A small sound classifier, trained from scratch: log mel input, num experts 32.
Rows from block 2 of a small sound classifier, named by matrix and row number. Rows with one number belong to one neuron. Each number is 500 + 50 x the weight over its row's rms, rounded and kept within 0 to 999. All counts start at 0. Numbers have three digits each.
After each neuron's rows are labels from the 100 clips, of 14848, where the neuron reaches its highest value: "strongest on" is what is common among them; "loudest band" is the band of the loudest frequency at the time of the peak. Only what is clearly more common there than usual is listed. The data: synthesised imitations of 52 everyday sounds, one a clip.
# fc1: MLP up (model.blocks.2.mlp.fc1.weight, 384x192), inputs 0-191
# fc2: MLP down (model.blocks.2.mlp.fc2.weight, 192x384, transposed), outputs 0-191

fc1.285:466522514512490492517414560568509610525487498486519471484396449494596650507574456504543441415448493487437429493435498644533525542442537534427603477504486594489559531559479409447564435443460468560435524441500538479549510467441571513542531530447497508513474435538454404414445537546496422466530425519505566494546508598539479468458454509488465499512441496585521450432497478517535433549551433413553473520470483545491504497498526546602524560603527529505498495457428522513528496516480512507526490539470435511449504598523518423528328475474451535559497475512499469512500506545499584594
fc2.285:559557556473523463551507467421601520450508514476467480430480508558462389435504551417465479593479430522583562361580564515460506504495531499465437566449566585431431443494437546566526448600524499542518463556444477493471457536461491467494523606425453522516582515474432523562473471459473526470476521486520551472401537529521503483492432469474513592473472515505417446539541484512589460471538568610525617515517407439496451477546507538548539497455537504464547437533499355492485545495444592507500505392518493429447491518581542463523553543535508579592470467474544540488523554535455513526
strongest on: signals; beeping; frog croaking
loudest band: 1000 to 2000 Hz

fc1.205:502459482524482475514506482484459501534580461587555527423504447517537480450499516533529547510511454476523555630400396558451515567398536566437495397481537644494465515497484452472515477507464455558452459458546549459439512383505541460452515544405507505643444499434569469476503510506519450561415471446434465475362536513497437565428452482376544515579510491554528477572450499423504392506465520544422505538503528510580394464599562530511466519494507571537484464584484602588496503505480497482478463534467507537486479501531482539602508572502458539570473499546498520520472526491493536463
fc2.205:579447469496466477482496515477454469490544504520546537506451487504415524526391503536420436490430520526476495516512499515411453481495503464495460562470529413515544460526553423505589502464529452494550549519555559513468515523486501523587498510496413528400453544433538524510526516423440385474440429451501469491536471536507476604516504489479497505413548502532535471471552514552492524569550552559559444474590447471488440684538490430443553544408421508441368502487566526505469516507526441460433521568477500539656454470487431572507481512679515446515546487493503446436538554516525411522
strongest on: signals; beeping; whistle
loudest band: 2000 to 4000 Hz

fc1.95:446522513539499554530496608516464548510407469518431519485506469513467503379430468497513478528644482425421450579475561449493503509502510530589548476508473498523433599426559503467472596522483520576478462505563512511480526431485435443370422559522560601506482390523515503528510558543461498463624472477482399488447491451508480491436494468571508414486449549539503549553464505415519430455530450502397479465505560586439423564481501572506498548533424513503460565609429657483498485574528557521543475571493551534500447432515500502502522509561489535497515492488525484532534432445506551498
fc2.95:561510458532482512490486507521541474527396422529532511517451524550554541466575422490500458480439555492450502517488558501413443567561520451467540548593456507479509442572454486454499477470426567495446464537488498451575485472520438500451503572490658451552524454446495450426463559602573481531489479530546542479517515458544464524516650453517475490572538469518462564454480508508545472521454445498489419446459480533525461468410527446508540384597507403421421500516460586501582529459582429446569503449551459501510539498497600562505342454483504551559572490452522457427493580534445527527
strongest on: signals; animals; siren
loudest band: 500 to 1000 Hz

fc1.58:499429442461435445493529577576501489474500450503502511405551541550590538477535468486398429559513490467426523563435516599511468387484488557501602428557512482480394549445491490453461446479544445424387482535536474453484620509494431472507570528470502453518568496610545475443552461482532463471555479435483502469525520508536484469552481605584476478569536502463476401490478547463480459481527507503521561492488553447465472519531453634555470559613519545533413476496517545481540484530443521583391429469510487651581501489534493507581540488510470504454586489550501496568441553536478517497
fc2.58:547513593620441533613469483461423534487440446432501560481440570480412508562542472454532487479416565570643438515516423466426484527527485578555498436499478452557540514535439538538487487529618449564547466559535494572470560534437502559464456509523438526503503494510579544486523522429520605495584530393346496462469451462439508473454493495532458531602527510542454458519439530526547580472402490465491565495521514457502492477485467511451457447536431562494449404569513488476590438488467428412533458450564489541503506582462476512549472464499542451479458538475463501513565428503510472475
strongest on: creak; mains hum; whistle
loudest band: 2000 to 4000 Hz

fc1.73:440502481514465499500501516589489501466519543522489473469552432550463481492532535491471507512502536390452495588354539499497512471476629540531515515470461531550528523547411424472506430449479443482527500466563518478520508557483493473549419535508427428545408387516480494578463450485566387591523462496480492505500391558500492618571393507415530518482487456516476544501475583533541438461474473491549572475528477515535473536501515499406482556504677457573479574493388571471400445458485568572498528492504531514450393494499518406590416452530564539475465491540459506509448496524491499534
fc2.73:439425527495508543583512539519592484480514507439420556462454482538554483491467602489425523397375526478461546465501492515488541462509478487613496539537546516489472391478462536522492509500527498532540495521533505501497543610496456443547485565530393514501465451589455507510587471358533386465449509459478545501514519528477491483454379495435457549490393484488524451499456635449515566477571515567570474499575544487576490530621529514496490517416537514522449449514420556536490495535535532553402579533511450401447410477512420499553507413491484473568498466557517495430533449552558486496
strongest on: melody; fly buzzing
loudest band: 1000 to 2000 Hz

fc1.48:427516482501517543539535553516488459469547542630429521477552429450441492471543429465536551527514472415495475596422464563520557566590485559509545531473487518510501496504556449478516568562487460480526517468568592526468477517446503408386394532497281552474408484443560514545536588489473480466580441495435512490507398517479557494423439546509493471458470519446461495558510602468524448511468483499577536592506489437591464560516463542459471556529507472544485512578425545516500507506543527452457477496488492500445422501479474371570573500471485446538480416501523505560510457519518576567
fc2.48:507461549524459496484519442505518444359471520504404463482407502481587524484508421446481515464444600611491476491506484529440537461468477532534526560479509471469502550529536487525470493509523391405558460483574526513518533585476502425499486613509418563531466505458417527463618539458617416387456455475462532454475487451547586590473475528464436566523482528458440525587501587540582491501516491485589526488520519431616393550527503497509489464532556520472504447526512501459474565578372495504445519522553482573549445454569469469470490440508479544615482403475507490481461461553506490533
strongest on: melody; music
loudest band: 250 to 500 Hz

fc1.280:538452489485575485461544456485509473487609419508399573364559469443505518522544579535518459533535536550416503565422479505487584502460516505547558474480576487478464541465492586600479408462490543486457421575485608446579520520444406463523489530571424481444495491514460432461547401469551523464517490496440492457434484512428472497505493487462467543454560519500484463503524514514550487485456580432480470534597471465574487452556636552432441505653458474524466405475491528470455496555412551549400479539537421491527498496521498556519499458450525590537582466527481560532457503540575538486
fc2.280:519514462479507410546547490505541468440506486341522502457463535495466514527515521485482452478464555584473484506477472503541429507529447532548532469547487500460474468460534530573478496445575447462466499516453478536474565489499416536416510452549462418520518453471514473482523424459628514620521458516505519554505518564539403582451549511568467431562454394444538540496438518581504532421536414571466540532645522398580523502385446510462400401517507491526462461547483583527583490501505447483505459552554585547520518539429556502527458512518551498457509424593550402541494578576537452482
strongest on: household; creak
loudest band: 1000 to 2000 Hz

fc1.35:508402596509409478493556512478452565502500503429512404501495432518412544532571472514500519512519485578522493516521540510522496529512532509451565427457480463508470566556506429450425482434583371550503429596458452507465520472514409478442419589445434541549508457443564459489481410574543506537567542428489514525441563555494499467494454509458492435412429441554474521566574437568599499532407410428431528556455566519491436574484482527493495536525506562513535469458447533496563530375520558555449492533500524602524473620485524491515461482471453580522531494486447562478454447410484541501
fc2.35:513513451467471533528454467539511531531497527404463537465491560534525454513479426524473534475628513496411450512448554532558444487498559563475538469524459442489436565499692614544460466532531400531464571519458543549462524422540434483448511571436498564455518556496440489501458452528499462463572529558496492473436503537549431557537501594582457533472487515522510442505402481547453554536389449458473494531529482477417553556468482554422471389535487528557461598521363486550580520531528572424442464465500483459463544484501538473461587536603541460502467504447579538454460453465527523521
strongest on: creak; household
loudest band: 1000 to 2000 Hz

fc1.76:475524502536532466396450518462511443454489541551419456424453475566493487402628459527580499478415532566466575531461490488536488500506507550465472517605503536437533571597524512447578505518508431529509559473487539440576490453552498523526510590561482454458474482488458557443391402509500509563474519581524539595474521470496461525398483555434486568491485469602469556463452533523532503620421510427543488538534526586559509431513574478471471517480555495596520510464453490512494547503400469558534467453435460497374486586611504440442476435428430515473548474534475502471557492495536549581
fc2.76:518519426496495634512485544439553427483537479500581611460479474341480487505540554444509452493471414496607516495561500413426471481489474471507425535403505509469498524507486542543493501550578523516532444553436534506459370438445574542483565498558445493563529529491455493505499560497557589518463484499487474540463492444454410512562494468479521602552527453499447498511556460404568490501568564535523489592362523445574531439583480493533468534461445443436553510541551487479455505564426555529496480486557564443504434513595512497537443565509494545605473483512436523396503494541521438450
strongest on: household; zipper
loudest band: 4000 to 8000 Hz

fc1.67:531525514463540495511581447514493593433555523511563427522508404478418582516582530485517583555513496594488456488408503525519483477406620430471486485513407477419499510550565434489359469436566498542450511583536545554514457464440429499430502590523493534550502430538596495511451412541479497502501544538510451452451484597530518484496381563387477502481504516489491472506518552516547503554385404501548511563441470446477493487514543504452451539517514436529498527471448464543487510450528481431497510506423532460486449610469430483521471470461570542496570496452492625415511433497486595503
fc2.67:506509516509502454493456480536491507480536476374441506441436514513436485540460435545444545429469458442490491477549482539483497460433566554506473530503588513498451500497561539519399529535551408631487574565438559545481447513536470480493462477480484514517527483516472472509452465443515549499496590542572468510458471508568437600553416493491438576514446481534458330550489481530503507523535451471622551518539587466535514548533460557458476434493457522596439566610460612594496394479470523480546507498535405467424461466535414519438570487527560443523517559404587497422504448551509481546
strongest on: creak; frog croaking
loudest band: 1000 to 2000 Hz

fc1.239:427521542583518412500473437568542497476469566498490485513490445479469582455545493534482499447535543574504525596384486468490444500538462522440496490536457678559475542571523506479549529468529495574498476495537425411383464415498502592513526517519441493571485464498480427389452528541562459489479535553433558606444455549605446473537394527495479493535471485548574502542516524456595421455495470489433538434486585554530505464480506550540476543500569403462486536478483511451510465473526499465586475516519531559535502571536487457559336514513519578433521500477482493612549442516520500534
fc2.239:529499475537573468502492489576549456582560516393473456475432513511521508450375544515560455504394397489466540545500536520369467432481544500494506552565512479484522432541563532584526521538533468499517545557498486462417479488477500476541545456497536493544460484470532474416549541452445420459452421521447496465563467426588441449515543557565460504525538565522579422530410498518483505549524532550508504480514459506436481451543427543635566413502472460417506556454420547406516537541504522457558410538496521438577534419499605521434572444537522516567528582503490416480542510554421475417
strongest on: melody; music; laughter
loudest band: 250 to 500 Hz

fc1.376:508411544517457487538444587577515486464480444524523554498472428527533544485544550545527485517599419557451517473471460495533463489514485547550596505421516573574517536457469486521446475449467543586476422461528478490484554462509506451494424547513520535497499537425499460496414497563572425529498391456521466500520468532522451483572576464498506443512584515560561441517446407489534456477500496549421371473506463610453379619495550513530445552687452538535520463437530581483486561521506487573494403574574551479505502480474593529503470555571514567510412479529460477542550453461552487500
fc2.376:552532523545515533448522474501565476513524495462501568462420497567509483485542529571485399495530482363452468397444553553505523458467607570538548477368497492469571499474489466456523462497434512574465518433532604411551531455494518501470531428459454572551462476456455490557425543532528475468523471477627513460431463533519428509524532491520484519486527529549499372412478406517544458540422447475461502419562478557400473532436506540521482504555512515558423507504479581485557538499518586540469544601463581432428462427451486487467407499532573527506497509455533440507540531432592602556
strongest on: signals; whistle
loudest band: 2000 to 4000 Hz

fc1.145:636432559481459525467537566517489493542566440495433363519577517416484495473543483604540533460506469546531606456473409534543453522461545492404545430536534485466516465455509558456511502423514525468469489528445562469509538511548532376413391521420531415510514486483513453461485488494511450568612440496516484506472517531484542424526425509410458556425454492533519507557596497549386483522545502464468540568469566505468461508488492504488484519537424501484436450398525582604458432530499527536448505524524481559515505540534439502427452459433479548475491417565475536489423421414580558524
fc2.145:623471468461442532494528462460482483583587436415605465462523542424506398525470490507441553528528480560453545492518459500524474541601481532492559490459486522567436427471463544563517392444594529545546514530513555443539526448531425532434398472499546480535532491481543484497518387474513466539495519468490452518413433529487572526587420494419444559522497576488579446484457549480479587560499494455468529539493463527492537550432515375452444432474463447405425543412510547536510524527518513477507442382547459486556478463474474456473563457595652536481483544556519518503513462459549474537
strongest on: creak; frog croaking
loudest band: 2000 to 4000 Hz; 1000 to 2000 Hz

fc1.150:471521532458589494464366538508507445492491472589575494492525390598488497479513599584478507568566506495562468560462458552460495446515537431519519433390508641534510436547524537475496562616397504433507556447539432466470489486452465448519473504562448442482478388505512517441453547557454453533466444474467521460397421464539526453484500401467454484511473543545530537552483515494559424447501439491527489516560494479576502407513553507530527477445471395496504475612496450491461503492515471533553444521529463446524541409536488520537544355502512500531454509517496585615549471584510477483
fc2.150:450557553481538468409493521543468472514491485513547444545524462564432575492572522513536469513466454405516424522470557549419434450450530484540463489466546522508630519515410432493512573523479498476564539513511511545545501536548448390500487567567508462524528488495500454510536439446515468519478438495507463329476467422508527568420489474536459540491465491579486564523387528504539452511435390487561556500578594504548486465441485575554488407466564428543487468541475527514581501448447526632472526523558555489499528589509520450500545442509419460569517445555541512467638485603541559535
strongest on: melody; music; knocking
loudest band: 250 to 500 Hz